config.yaml
model: "image embedding model"
dataset: "rendered solids tumbling over patterned floors"
train_examples: 97500
image_size: 64
crop_scale_min: 1
horizontal_flip: false
targets: ["light from"]
num_classes: 4
embedding_dim: 128
arch: "preact_resnet"
norm: "groupnorm"
activation: "relu"
weight_standardization: false
drop_path: 0.1
depths: [2, 2, 2, 2]
kernel_size: 3
stem: "deep"
avg_pool_shortcut: false
widths: [96, 160, 288, 512]
am_softmax_margin: 0.3
am_softmax_scale: 30
init: "lecun_normal"
residual_init: "none"
optimizer: "muon"
muon_scale: "match_rms_adamw"
lr: 0.0046
momentum: 0.95
nesterov: true
orthogonalizer: "newton_schulz_5"
adamw_lr_other_params: 0.0012
steps: 11700
batch_size: 128
epochs: 15.4
lr_schedule: "cosine"
final_lr_fraction: 0.1
warmup_steps: 2340
weight_decay: 0.04
adamw_weight_decay_other_params: 0.01
Rows from block 3 of a small image embedding model, named by matrix and row number. Rows with one number belong to one channel. Each number is 500 + 40 x the weight over its row's rms, rounded and kept within 0 to 999. All counts start at 0. Numbers have three digits each.
After each channel's rows are labels from the 100 images, of 14976, where the channel reaches its highest value: "strongest on" is what is common among them; "patch colour" is the nearest of a few named colours to the mean colour under the peak. Only what is clearly more common there than usual is listed. The data: rendered solids tumbling over patterned floors. In brackets: how many of the 100, against the usual share in percent.
# convs0: first 3x3 conv (model.blocks.3.convs.0.weight, 160x160x3x3, each kernel summed), inputs 0-79
# convs1: second 3x3 conv (model.blocks.3.convs.1.weight, 160x160x3x3, transposed, each kernel summed), outputs 0-79

convs0.54:550498511476489467505468498479523495533511465531527541541432484546488440503534477478504562512462468545440526524523453535512447501595473524510506481513582506461515487466617538506504537445505470522466516492488523444558496479482567566479529434
convs1.54:548492501504475615491537545498492554533495557549438448506497502472484542515495490501525544521514474473456509552498417556513585623521448512527577561488486516528516517496458497539511508449482447451483498470417598534523517518477439549522504484
strongest on: light from the left (91 vs 24.9); count: one (58 vs 25.8)
patch colour: brown (54 vs 22)

convs0.41:471484445503429521458527528479424413493490580505564514436424500485469528499474475504494430489553431523545486507539475520440498504413524514491416538529452483490468453543517480496462461585465491540532484502439533487535584516491528526536493464
convs1.41:542545565478461534487504478463474493573443502560468424443542498555545465531486435516530477490487474464575503481472460465472522538425470513594600585472516457473546501537469486463551523433517447461400533482546594450468504521485473489503488457
strongest on: count: one (94 vs 25.8); light from the right (77 vs 24.8)
patch colour: brown (70 vs 22)

convs0.8:508519404415524465536454489470450424570501488487449437470510476480435508473500532436513497438514487512506485496457414544570606556564565492522499564501553555546548552536551554535506516512457469519471486493514478483496498497445480468494620478
convs1.8:556500432575484491527482518527547428531420578507454457493527467501522473497558483487436510543465498440502518476492434500510516527517497527553489509542540472537540473516571439472518502464528496442457485491425440454538445543361489539484516472
strongest on: light from the left (78 vs 24.9)
patch colour: brown (53 vs 22)

convs0.16:396500534516580496552539485464547546544452508535515446551463487469555497510502453468466486418478501518402459479520408506562447486545455502468463529449474515504515542365512511532495533479458443543512549458500570500463426571548504519471530489
convs1.16:528512430557546459518455514460536573483522521499525567449493533447491509459507546535506519559522411509406488462541461514508562484554584509501510513509486521512522543520540545621521492563497527475523555551470438527471499518444485406523493502
strongest on: light from the left (52 vs 24.9)
patch colour: brown (53 vs 22)

convs0.92:470532527505486493467451579475501586513483489487487382498465472491518520513533493418511470454572467436519533494448521426536616473570466486482519470468528565459515520521496407518519494526541504519554406492589449511534509449516446529476527530
convs1.92:520518493569518557498486531549534518573535538454545566554484510466513469468485549553505490499408462508570449484472521540494556487509548511528516518468516485498526491524460567555489585545505516486598548502451511502539502500572551480485523562
strongest on: light from behind the camera (61 vs 25.4)
patch colour: brown (67 vs 22)

convs0.50:587524513537500498509459511496508508527510542560525498467489412429482444438545542522467497494526503496518470514529482515505446481526567468448460445490504451484451507508534439528433477523524543559524498557445422459523550545426474568493515546
convs1.50:576497549535503515471531539478524530493491559551491491474533496454486518480465543574507494454420502436467509514415483496574544593442517514503535533596592492491509481458579488508488483487425500497478470499501479482545514549491468473558488439
strongest on: light from the left (84 vs 24.9); count: one (77 vs 25.8)
patch colour: brown (55 vs 22)

convs0.30:492515490484436431524485514499524502541504441569471519533500526529555489541506546560490527498459537556542555548500484479515491478452404500499476469477504534493516464469454507484511499446507463384479365452535515486457415450539473523477499526
convs1.30:480538500507566493498506464522545588442524528513519483537512508479454433482480500486543502475516521539496497466415498464532515455471498560446537545463534428501456482495481570544468449473519505515498538505490548480458532599589495510459446474
strongest on: count: one (82 vs 25.8)
patch colour: brown (44 vs 22); black (41 vs 2.7)

convs0.74:477463557452435504474540471513456528483459511492470500500571433451404471489447485476490500503531552476508457468494434470579526535635558514532543581536470505534526472610421410513552504481510481529509491513518468524507536442456561490510420500
convs1.74:514567490492533487499480527510545560490462478505539484506534491422545494468541382566496546463486474538547487388434508480473514544528560514470498501504529471523496524544561607500470460574423520556434491543488529538498454518503481454532591552
strongest on: count: one (53 vs 25.8); light from the left (52 vs 24.9)
patch colour: brown (54 vs 22)

convs0.3:468462549491518556520488505448542573451565427488466492523533461505515494497500514464451509549475484593412544462513520421543496497507416460503502456491448541514487520471542562493485545464477525426558528567539523481491485562488512475501505439
convs1.3:514526498428550468485498506513580519528514497448549553504473504455510497488497549546515517531477465519510519539462466468548493535504513520530492543526495508500529509522518617539496487598541540538579505557483518494562547476521542519529551506
strongest on: light from the left (70 vs 24.9); count: one (61 vs 25.8)
patch colour: brown (44 vs 22)

convs0.99:450539500452440534512464482531464478594519436501486418468477559543461508509535471459548463516469490404455490498492460503509522521552528512486526490507570554509542600478530523489480467485512441487443446463523498485517493439423482461491540475
convs1.99:515518559609535552501468587548517537533486565500485489568517482559459476518558472460502492493514498540490500509478536483569493559499561463520494541482554599527554576538504567549479514513496467493557542508487505546494568513512523535539497579
strongest on: light from the left (93 vs 24.9)
patch colour: brown (48 vs 22)

convs0.24:494461498530490447482532486518566503481507473504489510468449545436502515539494492519501485563523475512464580490475554476469473462439521556461478431539497417563477448492465585449480481497526597402478507488543535495490525542561622541448410481
convs1.24:511487455526499467362543520430459499497553551494424516497481474536529574491496471520445521435496493463477490540492484434492479530501529599529532560581556503513509458472513485500562426501507495474441501471478529465495556549595512567488459412
strongest on: count: one (89 vs 25.8)
patch colour: brown (47 vs 22)